config = dict(
    expert_mlp_ratio=2,
    patch_size=[2, 2],
    projector_out=256,
    residual_init='none',
    beta2=0.98,
    eps=1e-10,
    weight_decay=0.0,
)
Rows from block 3 of a small self-supervised image encoder, named by matrix and row number. Rows with one number within an expert belong to one neuron, the router's apart. Each number is 50 + 15 x the weight over its row's rms, rounded and kept within 0 to 99. All counts start at 0.
After each expert's rows are labels from the 100 images, of 14848, where the router gives the expert most weight on average: "responds to" is what is common among them. Only what is clearly more common there than usual is listed. The data: simulated stained blood smears.
# router: slot weights (model.blocks.3.mlp.router.weight, 16x96), inputs 0-95
# up: expert up (model.blocks.3.mlp.up, 8x192x96), inputs 0-95
# down: expert down (model.blocks.3.mlp.down, 8x96x192, transposed), outputs 0-95

# expert 4
router.8:72 42 62 49 36 52 37 46 52 56 43 43 51 58 63 43 83 48 28 23 45 59 56 53 64 37 20 40 60 50 67 29 62 56 48 63 79 48 63 48 21 36 16 22 54 43 49 51 54 29 19 45 71 39 29 53 51 36 13 49 58 62 55 28 34 42 32 52 66 68 55 41 45 44 42 52 63 39 33 48 53 66 67 53 15 61 60 44 29 30 52 25 66 43 68 41
router.9:61 49 60 49 45 37 39 63 50 65 41 58 59 74 57 45 66 74 39 59 62 48 42 70 79 10 33 70 61 60 80 56 47 50 48 57 52 62 63 61 75 27 42 23 52 52 41 63 78 62 36 65 70 65 46 52 49 50 33 38 32 51 76 48 56 65 42 66 49 73 70 85 53 85 66 36 67 67 45 66 75 58 68 48 46 57 44 55 34 41 64 27 57 54 54 43
up.13:57 39 51 82 73 58 59 32 70 54 48 36 72 67 84 49 71 41 30 76 72 38 46 63 44 48 52 48 62 61 69 49 32 26 47 46 67 30 49 67 59 62 24 32 60 48 49 49 45 60 63 51 76 46 54 43 62 10 43 41 38 68 70 33 38 24 68 29 45 38 36 53 49 40 28 38 58 33 42 72 39 37 62 46 33 49 49 59 47 21 59 51 72 65 51 33
down.13:20 34 38 38 59 67 39 54 69 43 18 81 53 71 75 29 26 51 65 36 35 66 62 71 72 59 75 36 43 35 50 47 56 54 31 60 44 45 43 60 58 39 56 40 28 57 39 33 50 30 50 55 45 44 13 55 72 66 62 24 25 76 43 39 44 44 45 51 45 56 75 58 51 46 64 49 48 69 44 64 50 38 61 63 44 58 45 55 30 23 75 47 78 45 35 58
up.14:37 59 17 49 65 43 50 32 46 42 59 68 35 39 14 37 51 59 60 54 66 79 39 41 57 49 47 62 17 35 48 39 52 54 36 40 45 97 31 51 42 64 31 54 37 41 57 22 19 32 86 66 48 64 47 45 41 48 59 49 48 27 57 49 65 72 52 71 41 61 55 31 61 38 58 65 42 39 51 65 85 38 46 36 53 51 60 60 52 63 40 48 50 62 77 62
down.14:43 62 46 46 61 42 63 63 61 47 39 11 61 51 22 57 34 33 68 54 83 51 60 29 19 31 18 76 68 53 31 45 46 37 34 41 33 66 74 65 43 68 43 63 26 72 31 57 58 53 73 42 52 41 51 61 36 49 62 67 51 81 74 53 52 52 59 45 84 74 21 64 52 40 52 45 57 43 52 63 62 49 55 56 62 36 46 46 51 59 54 40 23 57 48 50
up.15:48 63 56 78 74 37 30 72 09 59 38 61 40 31 66 27 40 35 66 23 57 64 53 38 52 34 44 40 36 50 40 75 44 67 20 63 47 39 48 68 57 56 40 44 38 64 32 61 70 41 46 44 14 44 38 58 28 73 52 46 52 44 34 35 66 63 67 42 50 37 37 91 56 82 54 57 41 68 51 56 51 35 44 52 57 52 55 60 73 62 32 55 57 51 27 45
down.15:58 60 41 40 55 79 45 55 45 61 79 49 53 47 39 46 52 41 58 43 65 40 46 26 68 54 52 47 50 55 77 45 29 49 67 66 54 43 53 40 68 06 64 44 49 21 77 40 35 51 38 27 33 56 41 48 43 13 60 68 73 55 43 51 45 50 63 43 74 58 61 51 58 68 24 33 64 56 75 74 38 53 41 52 46 43 42 33 38 67 39 29 66 52 57 96
responds to: crowded; no large cell

# expert 7
router.14:55 32 31 48 50 63 45 75 47 67 65 62 61 33 66 76 63 39 52 59 77 59 31 13 43 65 45 70 40 43 49 46 54 48 50 47 38 58 44 43 65 72 48 21 36 36 32 73 14 57 32 34 44 76 67 42 45 67 44 83 59 69 58 32 77 57 64 64 67 61 28 72 69 46 59 37 42 46 43 53 44 54 22 57 47 58 71 43 24 54 47 44 45 56 53 70
router.15:61 48 51 61 56 62 29 69 76 69 50 63 63 54 44 64 62 44 64 68 64 47 61 54 60 95 47 61 53 57 78 48 56 65 44 50 48 56 60 04 53 10 46 51 33 17 56 68 27 60 41 32 56 56 68 41 49 49 38 47 61 63 69 34 78 60 49 41 43 47 56 48 58 52 52 37 43 63 56 53 24 21 46 35 33 65 43 39 40 38 46 54 75 58 80 60
up.0:55 34 54 24 93 55 47 33 14 45 35 65 39 41 67 38 54 64 29 62 50 54 55 84 36 35 61 60 43 57 34 30 33 36 65 66 52 59 50 61 39 32 88 25 70 54 47 63 47 64 58 35 35 48 59 55 35 47 62 63 30 34 57 73 40 71 48 50 25 53 44 69 62 70 34 61 45 55 61 34 51 47 72 23 55 59 72 41 71 59 48 49 39 58 40 61
down.0:42 24 52 60 68 37 38 28 65 50 49 49 55 69 64 50 75 37 28 80 22 58 52 68 63 62 65 61 72 43 42 54 61 31 37 82 84 50 44 54 71 65 65 51 74 71 62 55 37 17 71 52 38 43 33 45 44 36 45 53 45 36 49 48 60 28 56 57 36 24 48 46 43 24 53 36 27 49 50 65 22 24 55 33 45 65 45 71 51 58 46 36 72 42 47 37
up.1:68 87 70 56 36 33 59 82 70 47 52 49 48 38 61 53 59 35 28 30 42 49 11 39 17 53 60 32 63 54 54 58 56 66 70 46 53 38 42 45 66 47 53 63 34 51 58 34 77 33 49 63 34 62 45 70 30 55 49 21 52 33 41 51 52 45 48 55 37 72 25 41 30 64 71 49 72 29 46 50 43 64 43 47 66 53 74 60 49 34 51 77 69 21 47 61
down.1:48 43 43 49 28 49 57 19 57 54 35 65 36 38 69 55 28 33 55 49 55 61 69 49 88 40 78 52 27 39 17 44 47 33 40 57 56 63 65 37 69 53 46 23 62 48 34 49 22 43 80 46 64 25 67 23 51 39 31 52 40 59 35 57 23 38 49 40 50 46 41 48 28 37 55 50 65 50 27 63 20 59 31 72 74 41 66 47 48 60 42 40 40 41 54 28
up.2:62 25 45 61 42 69 52 31 58 33 61 33 68 41 31 42 55 56 47 51 39 42 69 57 49 78 58 40 87 47 47 43 32 27 61 64 45 34 42 47 57 49 13 47 59 38 41 45 45 28 73 40 29 56 55 47 31 57 55 73 67 38 27 21 48 21 46 54 67 53 47 16 79 42 43 62 26 54 30 73 38 62 62 58 44 43 57 72 37 57 77 58 31 62 46 52
down.2:55 46 16 30 54 53 31 30 52 21 58 64 72 50 44 53 69 56 54 41 73 46 49 74 74 44 53 27 51 50 57 80 66 57 45 55 64 45 61 51 56 33 66 36 46 27 62 49 66 43 61 42 29 41 51 69 75 59 54 45 47 68 65 67 33 98 50 36 46 70 83 62 38 30 36 59 49 75 54 55 57 64 56 65 35 49 50 18 23 49 41 57 56 61 49 41
responds to: no large cell; small spheres

# expert 0
router.0:45 52 30 60 69 50 49 27 65 56 58 58 59 48 59 76 55 48 62 67 75 66 66 64 40 63 64 50 38 72 65 53 41 43 86 67 42 58 61 46 52 61 52 63 21 64 48 22 55 77 33 19 38 67 37 30 52 34 68 45 58 36 73 55 57 31 57 67 43 58 53 56 51 42 16 61 65 26 42 49 42 21 48 46 52 48 44 57 27 52 80 62 43 81 72 39
router.1:37 40 52 49 51 51 66 00 61 54 61 48 78 49 53 64 43 51 55 57 41 45 54 43 59 82 55 71 36 66 68 23 49 26 49 40 56 94 49 48 65 64 54 49 44 12 52 28 39 63 42 44 71 59 37 32 48 39 76 41 55 46 67 62 47 59 61 73 26 44 56 64 61 41 35 56 46 44 52 46 55 18 35 54 54 39 32 60 26 57 71 73 46 63 60 55
up.13:42 48 67 39 66 33 54 48 57 41 79 60 52 56 29 72 43 62 40 48 20 57 38 61 59 51 46 43 64 53 26 57 82 57 71 42 36 48 28 30 32 50 54 36 40 46 30 66 25 36 43 46 62 57 77 45 55 40 52 93 47 72 35 38 36 57 45 33 53 80 55 21 70 55 66 47 17 44 53 17 31 58 41 59 41 57 70 48 55 57 64 69 49 31 50 61
down.13:73 52 85 58 66 59 37 64 48 63 43 29 44 38 68 53 34 46 54 52 33 46 20 63 38 45 39 72 60 51 22 53 36 60 15 36 47 41 29 32 59 43 61 33 48 49 67 40 45 29 45 40 56 39 89 56 41 23 70 49 70 45 42 50 24 36 61 55 59 45 79 45 51 34 85 31 82 58 27 53 64 39 63 57 66 28 57 44 46 47 55 56 42 52 49 54
up.14:56 38 35 38 47 41 57 43 46 44 29 50 61 65 54 38 38 52 54 49 47 45 43 44 39 47 63 36 33 74 53 48 19 63 62 63 57 34 50 29 30 60 41 84 65 51 26 52 69 66 55 47 33 59 46 43 50 52 61 74 42 64 18 29 36 54 28 85 51 32 59 42 44 65 32 04 41 30 52 65 45 89 64 53 34 44 51 56 61 38 40 53 54 71 82 39
down.14:51 14 22 45 42 29 47 28 27 43 67 58 69 82 71 72 51 25 67 57 55 46 55 57 28 53 61 38 31 34 54 27 37 46 52 54 40 60 67 64 71 34 30 63 48 33 22 38 35 61 31 44 46 63 29 67 63 48 53 47 35 58 92 53 48 62 48 23 48 55 42 44 65 26 64 59 44 53 60 55 33 53 57 52 56 43 26 44 75 52 31 64 58 44 70 58
up.15:23 28 49 44 53 37 47 51 64 46 41 49 32 46 61 75 51 57 72 53 55 46 61 41 49 43 37 77 63 65 26 46 43 48 43 68 41 51 40 40 44 50 37 57 53 49 51 56 44 51 62 22 77 29 22 35 59 78 42 81 32 57 75 68 59 73 24 29 49 62 24 65 51 59 23 48 64 46 31 46 39 57 39 79 73 52 35 46 48 65 34 80 75 63 37 36
down.15:52 45 44 29 36 31 56 64 61 41 53 51 57 73 93 63 58 50 45 55 59 38 44 55 28 57 50 51 52 46 81 63 38 60 38 53 43 64 64 72 89 33 67 24 45 77 37 43 41 67 32 30 34 63 62 50 42 44 53 63 15 57 27 64 72 51 31 45 66 32 52 69 42 35 39 47 68 55 68 57 36 65 71 84 33 52 45 62 69 54 56 30 53 65 45 54
responds to: kidney-shaped nucleus

# expert 1
router.2:47 27 33 50 51 64 49 43 63 41 55 57 63 76 59 47 41 68 56 53 39 48 20 39 77 62 22 42 46 46 76 41 36 30 85 63 60 57 65 41 62 41 73 47 32 62 41 66 70 55 36 33 45 37 54 43 47 46 34 44 40 85 64 29 70 33 28 36 76 67 57 50 53 38 41 47 36 38 59 39 38 73 57 62 12 50 52 69 59 45 64 71 72 64 58 70
router.3:64 25 68 42 54 55 72 34 47 53 65 49 40 79 56 61 63 54 48 52 73 41 19 46 55 25 29 38 56 31 61 67 70 33 49 38 31 27 77 34 44 35 42 39 59 36 58 57 80 45 55 25 28 20 24 60 45 41 31 33 45 74 46 17 69 81 52 52 34 69 52 50 55 36 59 52 42 47 62 67 47 39 58 50 33 43 43 64 74 36 59 61 65 54 53 52
up.0:57 52 62 47 30 47 53 41 46 47 66 46 63 57 56 99 61 50 41 51 32 42 81 54 72 34 48 54 33 41 43 50 28 57 60 85 71 35 69 63 64 38 67 43 62 40 79 45 35 46 57 81 39 39 49 53 35 69 60 53 53 52 38 40 47 22 43 58 36 50 54 37 66 60 47 37 33 70 35 59 58 52 51 73 52 39 38 48 36 62 77 61 57 85 24 55
down.0:37 43 36 42 11 31 47 66 57 52 38 59 68 52 62 67 51 44 47 39 26 27 59 65 47 27 51 49 36 55 71 86 63 40 49 77 73 38 58 66 34 62 41 48 59 54 22 46 67 45 66 56 31 66 71 65 59 54 26 54 59 43 65 77 77 80 20 66 44 38 45 56 44 58 51 52 58 54 40 62 55 64 76 48 23 56 54 72 49 54 68 33 70 49 37 45
up.1:46 31 41 49 44 28 57 44 20 37 52 76 34 37 49 47 52 36 38 66 84 39 29 76 45 46 62 36 63 66 54 47 38 30 49 53 88 75 35 28 21 73 24 53 66 51 46 64 34 37 62 42 49 67 27 39 40 75 57 39 58 40 70 40 74 31 60 56 41 40 49 67 42 37 29 63 46 35 69 50 50 54 74 56 58 63 31 59 48 34 50 63 45 52 58 79
down.1:39 64 86 46 75 37 55 34 32 54 46 31 45 44 55 47 50 38 42 59 70 40 62 33 34 59 28 36 54 29 28 62 38 41 46 42 60 60 69 60 57 48 67 47 55 44 35 42 19 43 57 40 37 55 60 48 35 23 64 50 63 48 23 69 30 55 67 31 53 49 42 52 74 22 48 24 22 53 19 47 79 68 45 55 37 65 41 73 73 30 43 37 35 64 70 41
up.2:27 27 54 65 59 85 47 30 63 45 47 42 32 55 50 38 46 48 81 49 53 41 48 33 33 55 54 70 60 42 66 38 50 36 58 42 30 66 46 63 70 52 50 59 18 48 78 37 57 53 37 47 73 73 21 28 50 21 29 35 59 59 48 55 66 38 82 77 53 62 53 32 36 44 35 30 47 48 34 53 50 56 56 31 53 33 58 80 48 69 43 54 57 43 82 35
down.2:45 10 27 29 60 40 49 16 32 40 47 71 47 51 45 46 59 45 68 68 47 75 52 68 47 40 52 39 52 47 36 48 39 41 50 46 39 60 62 52 45 55 53 69 42 47 68 31 45 65 66 50 50 52 29 49 17 63 38 74 53 50 43 18 67 16 57 72 54 58 42 77 30 16 53 46 33 22 58 30 66 43 54 51 87 58 60 51 54 40 35 57 66 45 69 60
responds to: crowded; no large cell; target cells

# expert 5
router.10:48 42 35 50 60 57 41 20 48 37 60 73 40 59 62 70 40 53 51 45 38 50 67 55 37 67 71 23 48 68 34 27 53 55 41 65 60 60 69 54 66 58 67 64 51 20 61 62 36 76 32 55 67 59 37 61 87 35 57 65 41 03 67 42 40 73 54 73 45 52 70 53 47 49 23 47 49 46 61 45 60 13 42 63 50 49 38 65 46 49 48 81 42 70 46 44
router.11:50 44 41 49 30 69 44 57 63 31 55 49 43 38 72 46 47 25 33 53 44 52 68 53 50 76 43 54 39 82 30 46 51 45 39 53 50 79 64 52 54 50 54 47 44 04 83 59 32 59 44 49 48 47 38 35 62 34 47 48 41 21 88 65 46 75 61 55 24 57 51 39 68 25 41 50 57 46 56 27 64 23 48 51 45 43 27 25 63 45 37 67 18 44 53 36
up.13:70 63 38 59 55 64 67 60 55 62 75 17 51 63 38 41 42 53 24 67 59 49 42 54 59 59 36 53 52 52 54 39 32 35 48 38 59 36 49 59 47 55 32 53 39 64 66 76 61 27 55 81 80 41 56 32 31 23 52 70 52 36 44 66 56 60 57 21 45 57 43 65 00 46 58 39 48 58 75 62 35 48 68 52 47 60 53 40 66 75 76 41 41 32 55 29
down.13:44 57 48 40 31 44 64 24 55 45 65 62 45 49 56 64 14 58 47 35 63 47 52 59 32 29 51 42 60 56 47 45 48 43 57 68 46 45 53 64 33 70 22 74 61 48 61 20 26 55 59 56 56 33 35 33 58 35 82 57 69 45 39 64 64 40 38 58 81 55 70 38 12 47 88 45 42 49 52 79 66 77 51 59 60 45 41 83 56 69 42 52 63 46 38 41
up.14:62 44 41 63 36 31 81 54 56 55 44 24 76 60 48 27 33 51 43 59 55 42 51 47 63 67 58 53 57 60 47 45 44 22 40 51 29 44 36 60 62 47 51 55 32 83 62 75 19 83 64 67 61 50 48 46 25 25 41 56 29 51 26 42 68 70 71 35 50 55 38 60 39 30 43 33 66 49 70 67 33 58 70 35 44 62 53 54 48 82 56 69 33 38 74 49
down.14:55 72 58 51 40 23 49 42 68 54 68 72 55 63 67 44 43 49 68 51 78 41 46 60 43 19 56 68 51 53 34 43 44 55 71 47 32 45 57 69 57 57 30 69 66 18 47 32 30 60 50 47 49 18 36 32 75 57 29 44 19 47 78 46 50 39 42 25 60 51 84 43 22 34 73 46 39 52 52 63 53 62 62 28 57 54 72 36 62 40 68 32 74 52 47 49
up.15:59 48 33 44 61 57 47 36 60 32 49 68 41 56 37 59 78 33 73 27 53 66 33 46 43 33 38 46 57 51 49 45 57 58 53 53 40 50 49 61 51 49 24 40 52 29 48 55 71 38 53 61 38 46 50 37 64 72 69 61 74 59 32 56 45 54 44 53 51 62 12 38 51 82 63 88 72 72 27 04 53 62 56 79 37 27 50 43 41 60 61 44 80 49 44 27
down.15:12 53 30 41 39 44 43 04 48 52 50 43 45 75 63 55 48 70 59 51 57 49 47 67 72 34 41 65 29 48 52 44 27 45 55 45 26 29 27 63 46 48 34 50 76 31 49 28 16 53 71 52 32 49 27 56 56 47 53 44 24 68 35 56 45 64 23 44 47 21 54 27 36 40 64 54 61 35 60 57 56 59 25 56 59 50 50 43 73 63 53 52 78 42 69 55
responds to: kidney-shaped nucleus

# expert 6
router.12:63 42 60 56 46 48 71 42 41 65 62 54 50 51 43 50 72 49 38 53 76 57 29 21 60 41 17 27 60 45 57 43 56 36 29 35 55 84 85 42 41 23 58 34 44 42 46 52 38 35 57 61 34 30 59 63 38 12 41 22 68 57 51 47 50 63 38 47 06 59 67 54 42 61 62 75 33 48 51 47 52 50 63 67 45 52 43 63 43 30 62 56 33 78 54 32
router.13:61 39 44 49 54 28 64 57 74 52 77 43 43 55 46 54 32 49 50 51 75 43 54 24 81 49 40 46 48 48 74 50 76 31 47 32 61 23 61 41 50 45 47 37 27 61 25 45 16 57 39 52 63 46 63 66 57 40 90 47 79 52 37 76 71 29 64 46 45 49 67 16 34 84 37 51 31 44 63 58 35 57 39 48 50 68 56 63 47 64 62 55 58 62 59 63
up.0:36 81 66 41 38 61 62 38 68 55 56 24 69 43 53 54 72 46 37 52 25 65 50 67 52 51 32 39 60 44 56 29 36 36 57 44 84 60 42 34 59 40 66 35 60 47 39 43 58 24 23 62 56 48 64 49 18 68 39 43 62 52 80 39 86 63 58 40 67 48 43 53 57 60 78 54 41 33 48 24 49 58 47 73 34 48 60 28 63 34 66 60 35 80 43 34
down.0:53 61 75 36 42 47 29 44 49 46 68 45 75 54 24 61 17 54 51 26 64 85 55 55 54 39 52 24 40 44 58 31 32 49 25 44 46 48 37 27 27 51 44 58 43 47 46 48 44 51 55 42 42 60 42 49 70 42 48 46 83 26 24 60 35 42 45 51 71 34 70 41 46 80 58 44 50 37 64 67 29 59 69 66 67 63 31 34 49 72 33 70 60 77 26 62
up.1:32 61 37 46 54 55 45 74 41 66 30 86 49 44 66 45 51 49 54 62 36 67 57 63 53 35 90 53 30 28 58 44 44 51 67 67 43 21 59 65 49 47 81 58 40 71 58 34 59 52 42 16 30 40 34 51 68 53 28 50 45 69 54 35 32 34 32 45 69 21 32 33 37 17 50 43 65 56 47 51 59 62 38 32 52 51 46 48 63 63 46 33 66 56 41 81
down.1:79 47 25 59 42 34 43 49 47 64 65 64 47 51 36 54 70 52 48 59 39 37 24 69 73 52 59 33 19 54 45 64 73 49 52 37 45 58 62 60 89 54 70 68 39 36 43 31 39 44 20 53 85 51 61 39 33 55 52 53 45 23 61 68 57 49 50 52 44 32 62 57 54 46 42 33 42 47 58 54 22 84 25 43 46 75 51 75 65 46 77 43 62 31 69 48
up.2:58 51 59 36 62 62 30 35 62 58 75 67 80 79 61 46 46 44 62 58 31 51 43 55 66 47 38 43 35 57 64 53 29 52 36 65 55 46 51 57 31 40 46 70 68 55 88 55 31 33 77 52 65 40 56 39 38 53 62 44 34 48 37 75 19 29 26 56 44 42 60 45 55 02 37 41 63 47 70 38 35 41 59 52 36 46 58 60 49 62 42 32 49 19 79 57
down.2:36 49 50 54 45 41 44 49 57 79 59 47 62 35 72 71 50 50 62 40 41 25 60 29 46 70 42 72 37 55 45 50 16 59 69 67 65 68 52 72 82 60 23 37 79 63 50 52 66 55 38 56 49 34 35 54 39 25 63 38 29 46 63 59 62 43 47 65 35 67 92 48 75 42 42 63 67 76 60 74 57 64 34 54 33 50 50 31 51 49 59 18 56 50 44 56
responds to: platelets; no large cell

# expert 3
router.6:49 68 43 45 61 40 46 34 56 60 47 63 39 62 24 24 74 22 39 64 29 61 39 55 47 39 50 46 48 61 64 56 38 52 46 75 41 25 77 37 46 36 61 44 41 31 42 41 35 47 53 33 72 52 49 62 65 36 75 23 89 38 55 49 70 22 55 46 35 38 22 52 25 66 49 58 25 53 25 43 48 21 36 42 75 54 28 48 54 52 69 65 63 55 37 40
router.7:67 67 75 49 41 54 43 79 44 64 68 60 61 73 38 56 52 23 51 30 39 55 38 52 55 55 42 45 63 58 77 59 56 61 69 88 48 16 58 64 62 46 65 43 38 79 39 58 76 57 79 51 43 44 49 50 42 50 67 22 64 77 15 40 37 77 51 31 56 63 19 76 53 66 49 45 76 53 34 49 39 61 48 53 63 40 55 37 56 51 57 58 51 59 43 50
up.0:77 37 44 40 67 36 51 42 28 48 51 43 76 58 61 46 47 59 12 64 61 69 63 37 59 42 33 52 23 29 23 58 51 46 53 31 19 65 45 44 60 46 39 59 34 63 46 54 66 59 62 56 20 41 36 47 40 60 38 67 48 56 57 37 61 23 65 46 57 40 56 34 69 49 78 70 23 85 59 54 32 63 29 56 31 49 58 58 31 34 43 55 58 42 54 84
down.0:64 30 52 55 54 23 30 26 44 60 41 37 73 43 53 63 34 33 63 57 55 37 45 65 22 52 71 56 62 72 39 48 44 41 58 73 61 54 41 50 83 75 40 70 50 37 39 37 27 63 31 67 31 39 45 37 41 53 79 36 47 39 60 68 46 48 54 63 80 45 71 47 48 37 66 77 62 53 31 39 49 56 36 14 27 56 65 54 65 62 21 26 59 55 60 46
up.1:75 27 52 29 43 44 48 47 75 26 52 37 37 41 36 59 58 80 63 65 52 36 75 41 58 28 39 50 57 68 60 45 64 52 37 11 24 38 35 37 83 46 35 32 55 57 28 48 77 35 28 28 40 54 37 46 52 51 65 41 44 41 41 36 18 37 56 43 36 72 56 21 48 39 47 33 54 60 43 46 37 55 61 84 69 42 48 65 44 28 59 53 40 49 58 42
down.1:66 23 60 41 83 57 53 71 46 44 48 46 62 31 48 53 46 39 36 57 23 41 46 45 61 89 40 40 37 52 57 59 69 58 44 22 63 52 39 46 38 32 63 64 70 28 54 50 52 50 71 30 66 62 57 48 39 73 42 41 45 67 70 46 70 51 70 56 37 81 53 87 48 57 52 47 48 67 85 63 70 54 67 52 73 49 67 61 26 23 47 59 54 69 36 36
up.2:40 49 23 45 62 49 38 23 64 63 49 43 59 92 49 50 48 77 23 61 36 31 73 53 65 19 50 34 46 65 70 32 41 48 35 41 37 40 54 41 40 45 39 61 61 53 70 54 65 62 43 33 41 39 41 47 64 47 48 77 54 41 54 46 16 29 33 25 46 58 73 28 49 46 48 52 06 50 36 36 42 50 67 36 58 43 33 72 52 57 49 58 41 79 38 59
down.2:35 40 62 57 60 34 71 67 58 38 24 52 62 45 59 68 61 56 61 71 36 55 74 53 66 73 37 19 53 65 32 64 45 64 50 47 75 34 66 37 78 38 62 38 59 55 49 61 54 37 50 24 66 45 52 43 42 60 63 61 78 56 79 43 45 45 57 67 29 76 47 54 36 65 43 67 20 43 72 53 32 56 43 46 42 73 30 68 21 51 21 48 22 53 51 57
responds to: no large cell; crescents

# expert 2
router.4:53 41 65 36 48 38 52 37 58 57 58 81 42 77 60 40 64 48 44 51 75 29 75 54 74 28 46 22 44 54 55 31 58 48 55 63 44 41 76 42 44 25 53 44 60 30 58 37 51 33 41 50 47 00 37 70 48 54 58 45 32 76 32 35 52 38 43 47 65 63 62 65 50 35 58 47 39 67 52 30 79 53 91 54 47 35 37 68 68 41 43 47 62 63 27 54
router.5:45 60 34 52 60 59 51 40 48 81 62 57 62 77 29 62 25 56 52 39 60 41 42 50 99 28 29 26 34 51 45 57 45 05 42 60 55 64 49 47 50 57 57 36 46 66 78 25 59 54 48 63 43 35 31 33 46 52 48 66 21 56 31 60 56 48 41 66 80 50 69 46 45 30 50 45 43 40 57 39 42 42 62 50 23 44 55 58 85 45 73 54 44 55 31 50
up.13:35 60 61 63 43 41 37 99 33 44 52 69 45 39 51 27 46 30 53 37 39 54 27 28 51 26 35 52 43 39 35 62 47 52 64 60 23 45 47 46 52 40 58 47 36 64 30 55 56 30 59 49 22 44 69 43 28 69 30 46 56 67 53 26 82 44 37 45 65 60 48 67 43 43 45 58 57 54 76 39 49 74 44 49 39 38 37 32 50 39 35 51 49 39 70 61
down.13:63 46 43 73 36 50 45 23 59 46 47 62 61 67 62 18 45 28 57 38 49 38 60 49 39 60 64 71 33 44 62 53 48 70 58 41 45 79 45 48 54 37 49 37 80 32 59 68 52 64 43 55 29 48 43 27 45 44 72 46 38 48 27 73 46 49 56 39 50 45 32 25 41 66 37 39 34 19 34 51 59 51 23 19 50 25 61 53 60 90 81 33 63 41 63 54
up.14:46 47 44 60 65 35 50 15 53 40 16 52 78 38 59 56 39 82 43 38 43 71 96 82 61 66 79 57 46 55 25 47 33 57 42 57 70 63 43 60 72 53 41 51 60 54 65 52 62 50 42 59 39 50 46 44 43 59 51 74 27 41 47 71 34 65 53 58 35 25 57 48 61 48 27 23 37 47 38 40 63 28 46 32 41 35 53 53 59 54 73 62 60 71 68 58
down.14:17 38 59 37 68 68 65 67 71 40 39 39 70 30 70 41 63 42 60 29 46 45 17 75 53 29 55 45 45 70 33 38 19 31 41 57 67 24 51 70 49 42 63 55 59 39 43 28 47 21 60 26 49 43 53 62 45 58 40 61 57 66 59 19 63 53 62 55 43 66 65 80 48 62 50 63 46 69 56 75 34 57 55 65 48 49 59 44 67 39 15 36 48 46 61 60
up.15:63 57 63 50 48 54 34 28 53 56 45 47 61 37 56 49 38 39 51 76 89 54 45 38 43 37 64 65 54 66 51 46 32 64 55 35 03 70 38 32 16 69 24 59 44 51 52 52 42 34 58 65 56 66 28 68 59 71 36 53 46 36 54 42 53 63 43 56 27 54 51 68 69 54 65 50 24 08 55 70 72 36 49 66 60 32 67 42 40 38 42 27 36 35 52 51
down.15:68 57 49 60 63 18 44 74 37 57 72 39 40 35 18 69 23 31 55 46 73 54 36 47 34 17 18 65 54 45 50 57 50 59 58 35 34 54 75 38 35 54 51 65 75 51 54 59 37 54 25 62 36 52 49 84 37 46 86 52 79 67 32 29 54 70 53 57 65 44 48 50 59 44 64 62 33 46 72 76 40 31 49 63 48 52 48 50 56 63 61 48 44 65 50 43
responds to: crowded; no large cell; spiky cells